{"n_mels": 64, "win_length": 512, "mask_ratio": 0.5, "fused_qkv": false, "inner_norm": false, "positions": "learned", "residual_init": "none", "beta1": 0.85, "ema_decay": 0.995, "final_lr_fraction": 0}
Rows from block 3 of a small masked spectrogram model, named by matrix and row number. Rows with one number belong to one neuron. Each number is 128 + 24 x the weight over its row's rms, rounded and kept within 0 to 255. All counts start at 0. After the name is the row's rms in percent of the matrix's.
Before each neuron's rows are labels from the 100 clips, of 14848, where the neuron reaches its highest value: "peak in band" is the frequency band that holds the peak; "lies over" is the class under the peak. Only what is clearly more common there than usual is listed. The data: strings of digits, spoken by a formant synthesiser in many voices. In brackets: how many of the 100.
# fc1: MLP up (model.blocks.3.mlp.fc1.weight, 512x128), inputs 0-63
# fc2: MLP down (model.blocks.3.mlp.fc2.weight, 128x512, transposed), outputs 0-63

peak in band: 250 to 500 Hz (54); 1000 to 2000 Hz (45)
lies over: /ə/ (41); /ɪ/ (25)
fc1.386 086 [123 109 136 152 161 117 131 136 127  94 150 116 190 114 107 100  75 135 100 106 158 142  98 134  99 153 125 156 185 167 119 144  97 207 102 121 128 107 126 161 135 138 155 128 101 159 131  90 114 128 120  86 164 158 144 107 140 131 114  75 115 123 125 106]
fc2.386 096 [108 113 106 115  97 155 139 133 160 122 130 157  90 133 109 169 192 119 119 127 137 114 156 106 146 124 136  68  56  69 135 155 145 106 136 121 130 180 132 112 126 127 111 136 136 129 108 135 128 139 138 146  98  82 138 117 127 125 118 169 123 139 131 159]

peak in band: 4000 to 8000 Hz (85)
lies over: /u/ (53)
fc1.335 088 [137 170 122 199 140 118 113 150 131 116 139 128 151 163 109 116 137 137  95 136 167 115 136 112 113 107 178  90 176 163 143 123 119 113  86 125 116 160 129 117 117 126 110 106 108 112 134 153 153 171 119 117 126 132 150 113 133 114 122  98 143 150 142 129]
fc2.335 091 [146  79 138  85 135 130 143 115 131 124 101 101 157 128 115 150 120 112  98  91  97 147  97 175 171 140 110 164 126 128 138 130 128 162 147 103 127 130 168 109 131 125 166 127 160 157 113 114 126 128 105 170 151 108 132 131 155 109 160 113  87  97  95 149]

peak in band: 250 to 500 Hz (42)
lies over: silence (76)
fc1.314 086 [128 132 103  91 125  69 135 152 102 117 105 127 109 134 140 122 136 139  93 117 114 163 144 115 144  87 115 104 114 103  66 105 120 161 140 127 136 101 156 170 131 163 105 181 127 120 150 129 143 143 157  95 149 121 145 141 134 158 134 174 126 154  99 125]
fc2.314 086 [134 182 125 111 111 161 104 104 143 128 164  92 145 104 150 140 156 135 133 109 159  97 134 130 110 134 113 149 155 171 137 117 129  99  77 106 140 147  90 117  94 130 141 109 142 121  95 128  87 110 120 178 104 120 125 135  85  86 129  72 105 114 166 143]

peak in band: 250 to 500 Hz (100)
lies over: /ə/ (32); /aɪ/ (26)
fc1.500 095 [135 115 127 120  84 156  85  78 128 125  88 146 124 113 132 131 137 158 129 106 105 117 184 124 115  96 137 158 115 110  93 108  90 157 181 146 112 164 145 107 108 105 156 137 109 139 140 120 149 123 156 156  84 185 119 117  91 145 113 152 165 142 128 162]
fc2.500 086 [ 93 170 119 126 152  78 131 125 133 130 127 130 151 100 120 138 116 116 116 103 147 125  94 152 111 130 118  79 122 114 124 162 143 124  90 118 157  87 151 127 157 142 120 148 141 125 157 123 130 111 105 142 140  89 150 149 133 105 169 134 128 113 119  76]

peak in band: 500 to 1000 Hz (62)
lies over: /ɔ/ (53)
fc1.364 104 [157 122 130 126 114 170 106 145  75 132 169 125 138 111 123 157 106 135 143 118 106 123 123  81 128 121 162 116 126 161 162 108 144 128  98 108 109 118  66  97 132 106 151 164 126 151 128 142 126  97 138 128 149 117 125 111 158 150 154 141 114 126 128 120]
fc2.364 104 [142 102 160 129 114 103 182 110 133 100 101 149  95 128 186 148 123 121 119 175 144 102 117 183 161  96 102 144 144 122 104  98 190 138 140 116 111 138 134 144 134 125 116 136 141 116 129  94 124 127 104 111 118 126 128 140 101 132 122 126  97 161 130 116]

peak in band: 500 to 1000 Hz (66)
lies over: /k/ (72)
fc1.145 092 [ 65 119 159 143 127 111 150 116 130 119 103 143 143  61 188 100 141 125  83 104 127 136  98 110 122 135 138  98  97 101 147 124 102 137 136  99 144 105 189 135 147 139 172 127 120 130 109 107 122  99 127 158 129 159 136 137 119 103  97  87 191 113 158 180]
fc2.145 095 [136 133 142 126 142 155 100 131 126 140 168  64 127 121 159  94 146 105 127  90 146 124 117 147 128 134 152 159 108 149 121 129 145 105 176 125  94 164  78 149 115 126 109 131 146  96  99 150 112 133 117 123  81  99 115 152  83 121 126 105 158 166 118  93]

peak in band: 0 to 250 Hz (50)
lies over: /k/ (25)
fc1.313 095 [132 144 103 151 116 150 146 180 121 132 153 142 163 119 104 103 178 121  96 140 134 123 116 113 102 127 155 138 130 178 137  66 146 160  92  93 121 121 138 137 124 125 184 114 106 146 121  99 167 145 108  84 126 139 142 140 144 130 114 130 130  96 144 119]
fc2.313 095 [ 81  75 167 159 131 145 129 106 110 127 112 170  69  92 115 157 100 126 102 154 152 150 120 138 148 136  73 102 117 122 101 164 108 113 155 128 134 157 133 148 139 136 107 152  98 124 132 169 125 141 153 133  56 133 127 127 110 106 130  96 143 173 113  93]

peak in band: 250 to 500 Hz (100)
lies over: silence (92)
fc1.3 086 [ 87 140 154  99 155 128 133 156 157 138 150 132 193 129 119 156 128 132 153 160 144 125 105 123 157 132  98  87 126 115 137 111 189 118 117 127 133 133 127 122 128 136  67 101 108 115 108 157 106  80 149 113 160 138 104 125 104 125 168 132 109 152 105 136]
fc2.3 089 [143 111 110 125 109 163  99  91 117 123  76 187 112  80 143 152 127 127 114 136 132 141 133 175 109 148 140 148 132 137 182 110 113 138 142 143 143  98 115 150 146 132 177 121 125 102 100 114 141 172  80 102 100 149 144 113 123 134 110 145 140 117 159 154]

peak in band: 2000 to 4000 Hz (62)
lies over: /z/ (65)
fc1.41 095 [100 181 121 122 186 152 142 122 148 171 129 125 101 149 149 134 151 129 122 190 112 150 137  99  85 114 142 111 130 160 114 106 132 160 118 155  76 114 156 106  82 107 119  97  98 116 144 154 140 120 110 106 119 129 101 132 141 129 128 141 120 109  97 126]
fc2.41 083 [171 120 118 151  70 151 128  78 132 113 132 122 169  77 150 131 157 148 136  67 120 122 112 138 147 134 138 137  79 144 118 113 156  88 141 120 138 144  91 153 132 143 126 159 161 103  93 111 163 164 121 131 124 100 134 164  70 140 128 126 126 143 112  95]

peak in band: 2000 to 4000 Hz (100)
lies over: /k/ (50); /ɹ/ (50)
fc1.75 129 [149 132  99 143 135 158 122 110  99 155 148 138 126 171 113 134 124 104 105 124 155 120  96 125 115 143 153  88 121 112 117  98 106 138 114 135 144  82 159 103  82  95  97 115 100 108 160 119 184 153 163 160 160 119 134 121 152  97 109  99 138 140 147 167]
fc2.75 135 [ 74 111 130  95 124 119 113 153 143 123 114 124 117 147 167 133 118 127 122 156 129 110 144 140 112 130 146  25 136 107 110 153 124 140 144 126 102 138 125 127 135 142  82 118 157 126 135 121 126 135 191 168 115 145 108 111 153 107 127 114 139 135 121 140]

peak in band: 500 to 1000 Hz (68)
lies over: /k/ (67)
fc1.132 086 [121 107 129 146 169 133 141 131 148 106 127 113 107  81  87 129 118 132 108 175 159 148 170 130 130 118 146  99 157 158 121 165 120 159  78 104 124 147 149 132 168 152 150 121 126 129 133 165  91 142 131 155 165 127 113 128  83 160 160 126 110 124  94 171]
fc2.132 096 [116 141 118 143 111 155 114 109 103 132 124 158 134 153 147  92 128 141 138  92 100 113 106  76 124 136 131 128 102  99 152 129 150 119 185 138 122  76 134 114 102 117 108 133 127 123 108  77 130 112 171 152 133 134 151 125 163 122 122 133 108 157 129  81]

peak in band: 4000 to 8000 Hz (98)
lies over: /s/ (48)
fc1.241 078 [168 138 145 139 175 144 111 170 120 146  96 133 147  98 157 148 113  76 142 102 126 141 130 116 127 110 141 145 116 113 134 156 175 144 127  56 135 157 159 151 157 114 133 171 148 143 109 136 155 125  74 150 120 190  69 139 121 125 127  93 115 130 101 147]
fc2.241 083 [100 121 166 105 136  80 157 100 141 120 172 137  75 171 105 137 121 133 119 170 148 123 153 129  71 142 108 121 106 116 129 129 101 106 131 119 144 123 122 131 157 121 183 160 103  98  93 104 119 135 140 114 143 143 151 120 146 140 164 131 164 116 165 135]

peak in band: 2000 to 4000 Hz (80)
lies over: /n/ (60)
fc1.7 089 [150 143 125 122 131 123 135 117 113 137 144 149 107  91 135 123 169 132 147 141 143 157  85 122 139 126 150 111 137 119 164 149 117 156  64 128 120 134  99 166 141 172 113  93 118 102  97 131 157 117 141 105 110 134  96 132 136 160 165 135  87 119 110 132]
fc2.7 085 [108 143 150 152 135 125 115 113 144 128 124  59 138  95 164 145 122 105  96 148 149 133 155  91 137  88 160 166 165 133 137 120 150 125 162 152 132 161  98  89 107 126 153 152 141 152 164  98 135 150 137 121 131 119 129 136 106  88  93 105 137 143 140 126]

peak in band: 500 to 1000 Hz (100)
lies over: /i/ (34)
fc1.83 105 [133 126 168 107 183 161 119  90 125 124 131 134 156  95 133 142 147  96  88 128 121 128 142 119 180 135 135 104 153  72 160 135 123 169 145 106 147 127 130 160 145 130 138 114 102 117 169 173 107 117 141 117 139 146 115 122  74 121 131  95 114  92 148 116]
fc2.83 100 [135  95 122 163 117 196 187 115 122 135 142  96 147 132 127  90 134 147 106 172 135 155 137 172 108 128  94 109 146 161  93 123 135  81 129 159 102 135 106 128 135 118 115 130 136 127 101 131 147 103 153 125  92 166 108 163 111  89 103 128 181  86 115 120]

peak in band: 250 to 500 Hz (100)
lies over: /oʊ/ (41); /ʌ/ (37)
fc1.119 093 [184 140 135 135 160 161 114 171  93 128 136 154 111 116 141 116 120 159 140 100 115  97 143 105 123 161 139 119 127 112 112 132 160 164 125 136  55 155 115 111 140 147 161  98  65 104 130 112  98  71 108 123 130 132 149 104 119 130 144 133 168 128 122 123]
fc2.119 103 [104 125 118 141 150 134 103 152 125 124 112 101 153 191 157 136 156 152 141 103 176 138 134 111 131 114 159 117 120 118  86 160 131 144 158 116 127 103 139  88  99 106 161  79 163 129 130 116 125 129 104 101 167 129  99 103 136 110 157 112 142  89 166 101]

peak in band: 0 to 250 Hz (36); 1000 to 2000 Hz (31)
lies over: /ɪ/ (43); /i/ (30)
fc1.281 094 [148 117 124 116 162  66 104 164 115 138 121 112 127 115 140 111 190  93  84 156 127 101 135 104 161 166 131 130 164 126 136 110 157 112 113 109 115 151 163 161 131 126 123  55 156 120  78  89 122 149 128 151 140 143 141 112  84 138 117 175 115 158 159 120]
fc2.281 094 [114 130  78 110 140 202 102 127 145 142 143 101 153 156 127 116 156 128 162 101 121 123 135 173 121 105 146 145 132 122 122 127 119 104 144 150 109 106 125 139 136 127 150 158 127 145 151 137 137 105 180 112 100 137  98 147 185  68 138 137  99 112 115 130]

peak in band: 4000 to 8000 Hz (100)
lies over: /f/ (91)
fc1.17 113 [141 170 159  87 156 170  84 105 129 116 131 152 134 137 142 108  61 131 116 125 145 161 158 117 132  91 140 143 167  91 112 121 125 113 143 125 134 170 197 102 120 137 132 154 160 144 134 147 123 107 153 123  98 142 112 117 135 125 123 121 112 153 114 130]
fc2.17 104 [125 159 142 126 149 159 123 141 178 107  89 143  94 115 117 115 125 152 119 132 165  98 140 170 121 146 114 125 138 108 100 134 133  77 152 116 170  96 117 129 124 127 132 137 129 120 160 115 129  91 211  91  88 141 138 156 126 119 139 165 148 179 129 157]

peak in band: 4000 to 8000 Hz (66); 500 to 1000 Hz (33)
lies over: /θ/ (67); /ɔ/ (32)
fc1.302 097 [116 163 117 145 137  96 137 103 133 146 113 121 124 134 140 110 102 170 134 128 137 116 123 115  97 108  97 113 100 126 152 127 133 109 113 137 123 154 151 146 114 139 113 104 120 112 148 122 124  94 142 139 117 125 143 107 120 104 161 123 109 198  98 111]
fc2.302 089 [142 115 131  84 100 163 128 120 129 101 103 128 127 108  88 130 170 102 110 117 120 154 107 140 161 130 119 125 132 135 100 138 131 152  98 120 131 117 122 136 114 124 109 154 112 114 114 124 153 148 125 134 127 145 117 159 156  81 103 146 164  84 138 146]

peak in band: 2000 to 4000 Hz (89)
lies over: /ɹ/ (32)
fc1.342 105 [119 124  87 112 102 147 117 141 147  90 163 110 180 149 105 114 118 138 151 167 139 111 105 119 109 142 159 105 122 146  83 147 117 185 140 141 110 122 159 129 128 123 180  70 141 133 115 116 147 109 162 134 101 133 165 128 165 112 179 129 133 171 123 107]
fc2.342 091 [111 181 147 143 148 159 111 133 118 141 129 125  72 153 158 152 170 130 103  96 124 111 104 181 135 133 106  90  65 112 136 126 103  43 149 150 141 117 101 188 145 135 124 174  80 127 100 170 139 125 104 148 137 146 101 145 115 144 101 143 107 138 135 147]

peak in band: 500 to 1000 Hz (51); 1000 to 2000 Hz (34)
lies over: /ɹ/ (29)
fc1.320 095 [110 101 160 106 150 152 102 142 113 104 155 153 172 114 130 118 119 123 123 149 126 113 135 122 191 176 129  86 101 106 100 164 147 125 146  97 121  98 125 108 141 127 122 105 133 148 117 149 160 111  91 121 106 124 138 141 111 175 139 143 139 110 123 169]
fc2.320 089 [ 89 118 104 167  98 153 119 138 145 135 110 120 169 163 105 121 136 146 106 130 165 126  89  90  80 101  95 120  98 150 116 171 108  99 119 137 138 121 110  96 113 123 130  71 102 173 132 127 117 130 168 107 159 133 118 148 133  88 123 121 161 132 127 135]

peak in band: 2000 to 4000 Hz (100)
lies over: /i/ (75)
fc1.24 105 [140 152 116 150 144 130 114 142 121 125 181 106 121 136 143 120 165 118 119 160 153 153 135 103 141 155  97  98 119  95 138 128 148 109 137 157 113 140 124 167 115 133 109 110 147 143 126 102 120 107 166  45 166 103 143 128 133  80 145 135  78 155 110 101]
fc2.24 105 [156  91 149 106 106 102 150  91 110 131 126  99 176 114 127 153 105 146  99 109 136 136  87 162 139 128 140 129 170 150 133 134 116 133  85 129 129 135  83 108  96 126 140 153 148 162  97 127 122 136  78 174 130 113 136 114 107 140 136 111 144 123 117 123]

peak in band: 250 to 500 Hz (90)
lies over: /t/ (40)
fc1.234 084 [142 155 138 169 145  99 118 112  99 151 111 168 145 122 131 158  99  70 114 111 117 160 149 110 115 100 107 111 107 119 190 123 138 130 124 106 140 118 112 125 120  62 196 141 116  92 133 115 172 129 198 158 138 137  99 135 137 148 107 142 114 115 108 102]
fc2.234 081 [141  94 162 116 119 100  99 157 134 102 136 128 117 118 108 161 134 114 104  97 117  89 100 103 135 129  90 145 127 121 131 136 121 102 148 129 168 185 160 126 162 123 127 142 160 141 133 167 141 110 127 133  94  85 142 127 129 115 118  81 159 113 119 117]

peak in band: 4000 to 8000 Hz (90)
lies over: /i/ (62)
fc1.251 099 [121 135 132 123 129 116 139 117 110 134 115 131 132 108 132 148 142 137 112 118 103  76  93 138 139 139 110 105  87 108 130 120 137  97  77 109 130 160 130 166 107 141 111 145 118  99 153 151 122 171 153 100 129 124 148 123  98 147 144 138 160 151 142 135]
fc2.251 095 [116 163 145 131 142 148 162 132 146 132 179  99 187 126 103  96  83 169 120 146 100 116 156 129  78 120 119 149 154 157 135 115 140 155 164 102 124 109 158 124 126 123 139 104 157 129 142 158 123 126 133 126  90 170 130 150  93 142 151 110 101 118 113 130]

peak in band: 2000 to 4000 Hz (65)
lies over: /ɹ/ (74)
fc1.466 105 [156 160 139 173 122 158 147 135 150 140 107 163 160 119 181 126 109 129 125 159 158 137 144 113 143 123 106 100 157 123  73 104 168 152 142 154 141 127 121 173 109 136 132 127  99 133 123  88 117 116 179 101  81 122 139 130  89 101 123  95 139  87 141 109]
fc2.466 109 [ 99  93 124  94 133 118 103 130  81 126 146  85 130 103 112 135 155 119 151  91 104 105 123 105 112 148 149 121 104 115 152 116  79 129 110 115 100 170 135  90 129 127 128 156 136 154 148 144 146 125  93 151 179 157 119 127 182 157 118 160 104 167 120 138]

peak in band: 500 to 1000 Hz (64)
lies over: silence (73)
fc1.483 090 [122 135 140 179 153 113 119 164 128 165 148  98 149  85 179 141 143 147 110 152 190 115 138 139 137 144 117 121  98 127 139 105 164  99 136 122 129 124 164  95 127 148 137 119 133 133 132 150 134 147 148  96 175 103 149 120 136  81 105 115 121 175 112 109]
fc2.483 093 [163 150  97  75 138  95 127 131 123 115 156 151 125 157 147 134 116 116 128 110 124 120 165 116 104  97 159 129 168  83 103 130  82 163 103 109 143 122 130 130 135 131 129 121 114 113 128 111 131 121 120 157  85 154 118 114  92 143 174  85 189  98 154 112]

peak in band: 500 to 1000 Hz (100)
lies over: /ɹ/ (83)
fc1.38 090 [123 163 172 104 132 127 143 124 171 101 120 129 166 112  96 131 142 119 107  85 112 119 157  86 129 137 132  96 140 104 118 116 108 115 150 150 126 122 121 166 158 123 150 139 140 109 141 139 102 112 128 152 116 133 127 142 114 118 101 124 160 135 157  97]
fc2.38 081 [147 120 101 186 141 173  97 146 149 150 128 162 116  64 154 142 140 142 109 128 136 130 100 152  84 125 114 143 119 148 118 162 127 116 176 146 140 103 143 160 123 132 118  85 103  93  80 140 118 130 148 121 102 149 118 181  94  69 142 116 152 118 150 164]

peak in band: 500 to 1000 Hz (65)
lies over: /ɪ/ (31)
fc1.310 060 [ 95 108 146 117 162 126 138 151 112  88 146 123  92 141 141  95 158 121 107 135 139 137 110 133 110 127 121 126 145 119 138 103 152 144  92  86 134 147 132 134 150 105 187 141 143 122 135 153 117 148 159 152 114 152 111 180 153 144 129 139 134 170 166 107]
fc2.310 061 [111 126  90 141 132 118 129 116  78 141 155 116 150 117 136 152 104 149 109 121 112 106 146 143  97 147 145 113 125 143 147 170 147 105 157 134 136  93 142 104 114 114 104 129 155 118 142 128 119 119 139 122 113 132 142 191 149 116 119 127 156 138 113 156]

peak in band: 2000 to 4000 Hz (99)
lies over: /k/ (54)
fc1.460 092 [174 114 116 154 123 135 136 135  92  93 115 131 109 163 124 109 115 113  82 116 156 138 111 153 125 134 160 135 114 122 145 135 130 169 151  90 117 138 118 147  99 129 133 112 136 119 143  82 140 118  85 134 138 127 135 119  85  95 121  95 148  92 128 125]
fc2.460 090 [110 159 120 152 131 137 126 158 146 134 127 114 160 108 127 140 116 140 105 132 134 107 159 102  96 116 107 110 143 178 116 155 128 138 113 123 125  82  91 120 139 125 149 157 116  89 102 186  80 136 138 140  60 115 127 162  88 120 150  91 115 129 150 131]

peak in band: 2000 to 4000 Hz (99)
lies over: /v/ (74)
fc1.309 106 [119 140  97 125 120 132  77  90 135 122 152 124 103  80 188 138  92 141 122  91 140  98 148 127  94 125 165 140 143  94 104 122 102 131 170 148 161 116 170 109 137 161 137 148 123 129 124  88 133 126 112 110 101 152 131 102 112 141 151  82  81 111 160 159]
fc2.309 110 [175  83 120 121 151 132 142 124  76 129 138 155  84 109 102 120 116 151 145 174 141 133 147 180 127 113  98 124 161 160 122 136 138  97  93 109 124 140 105 109 103 131 131 118 137 125  99 140  87 147 113 119  93  83 111 117 119 135  84 124 182 133 125 155]

peak in band: 4000 to 8000 Hz (99)
lies over: /ɪ/ (56)
fc1.449 085 [135 100 150 159 148 119 119 108 135 141 139 196 137 131 137 121  93  90 142 111 150 116  99  95  46 102  98 159 113 118 101 120 144 134 145 107 162 134 138 106 104 130 108 127 124 131 148 130 145 120 143 131 134 148 129 107 122 102 118 150 113 146 138 129]
fc2.449 090 [141 108 144  96 139 156 122 126 147 109 111  96 149 116 169 134 148 102 120 154 117 145 156 158 186 119 107  87 140 155 135 191 133  89 145 150 118 112 115 153 136 132 179 144 131 130 102  93 147 154 115 160 129  78 140 131 171 157 126 104 113 125 124  78]

peak in band: 500 to 1000 Hz (87)
lies over: /ɔ/ (97)
fc1.276 081 [154 164 159 152 135 105 145 142 154 128 108 120 105  93 110  90 134 102 142 138  80 124 128 112 119 103 139 124 102 141 170 152 194 186 151 157 139 109 144 108 126 105 113 102 128 117 141 112 150 152 135 155 144 106 139 142 161 144 160 108 142 167 111 160]
fc2.276 086 [169 107 150 118 103 199 134 107 106 115 131 121 173 109  97 113  90 157 151 133 117 133 104 125 156 148 139 108 144 147 109 141  74  71 137  76 118 149 155 129 138 126 104 166 161 107 125 118 133 132 147 122 152 154 144 146  80 103 131 107 157 102 154  92]

peak in band: 1000 to 2000 Hz (98)
lies over: /ɪ/ (80)
fc1.288 094 [142 158 147 133 149  95  81 163 149 110 127 136 113 139 153  99  87 119  95 125 136 132 122 115 132 108  99  99  98 143 125 117 133 163 146 117 141 139 164 153 149 107 151 139 123 129 100 160 175 109 108 154 111  88 129 136 145  80 120  96 146 154 115 155]
fc2.288 088 [ 94 111 123 186 102 166 108 120 124 135 155 122  96 101 113 129 108 139 113 158 140 145 159 129 114 160 130 137 126 136 108  74 146 123 123 165 125 155 135 142 148 141 149 109 101  91 126  99 167 142 158  93  94 150 143 179 108 127 123 179 137 132 102 117]

peak in band: 1000 to 2000 Hz (65)
lies over: /u/ (46)
fc1.494 099 [109 162 132 105 168 141 136 103 121 137 125 146 168 119 115 124 112 138 109 134 124 128 137 130 161 105 140  66 144 109 145 150 127 116  84  89 109 163 131 137 124 104 149 137 151 156 147 140 108  87 168 132 151 114  83 137 112 195 169  84 101 137  81 132]
fc2.494 093 [146  89  91 167 113 109 110 163 133 140 118 147  97  83 114 110 151 165 160 125  97 134 171 110 122 142 145 198 157 145 101 124 123 121 162 125 116  98 149 114 123 118 104 109 115 120  91  90 148 134 132 100 122 129 140 115 154 116  98 175 108 160 146 122]

peak in band: 4000 to 8000 Hz (61); 250 to 500 Hz (34)
lies over: /s/ (57)
fc1.305 098 [135 179 152 157 150 199 130 117 122 147 104 158  77 156 123 159 167  99  93  96  89 100 140  86 122 138 155 119 162 113 148  91 161 109 119  92 116 120 113 106 131 107  97 136 103 132 137  80 123 115 113  93 153 126  74 116 114 113 134 152 146 111 134 123]
fc2.305 088 [141  82 202 129 125 108 136 121 133 107 108 107 103  67 180 143 134 102 122 129 146 126 130 130 105 123 117 179 122 104 108  63 129  83 116 128 115 139 134 115 152 137 143 186  71 118 158 157 109 125 127 174 149 113 108 119 125 164 149 151 119 135  63 141]

peak in band: 500 to 1000 Hz (56)
lies over: /s/ (33)
fc1.413 101 [ 93 113 133 149  76 154 107 113  92 101 152 151 139 116 131 139 113 137  99 125 129  70 143 126 149 117 100 116 141  86 180 108 120 147 127 145 127 140 183 142 147 131 119 168 105 162 105 122 146 156 175 151 116 148 154 135 129 108 162 138 135 174 144 137]
fc2.413 093 [165 101 139 130 112 142 139 117 142 115 136 123 146 128  80 156 178 117 102  85 166 120 112 149 167 120 126 175 133 128 112 117 137 110 101 126 156 161  98 111 113 142 164 121 125 144 131 127 116 139  94 118 144 115 115  81 104 174 139 116 104  93 137 121]

peak in band: 4000 to 8000 Hz (64)
lies over: /t/ (44); /ɹ/ (31)
fc1.379 118 [155 113 117  78 116 132 124 165 126 122 168 154 160 126 119 110  83 120 125 113  99 139 130 117 111 128 139  78 116 117 141  98 119 125 104 125  90 124 144 107 118 122 189 147 134 132 126 109 145 162 101 146  82 149 112 104 132 151 166 143 162 141 114 114]
fc2.379 103 [ 87 131 125 127 126 155  81 149 157 137  93 100 102 106 114 141 140 136 137 111 142  84 138 111 133 137 174 131  71 148 114 104 126  98 179 126 133 140 133  85 128 114 111  87 140 129 149 128 140 137 118 134 120 129 130 128 165 144 142 159  94 111 125 201]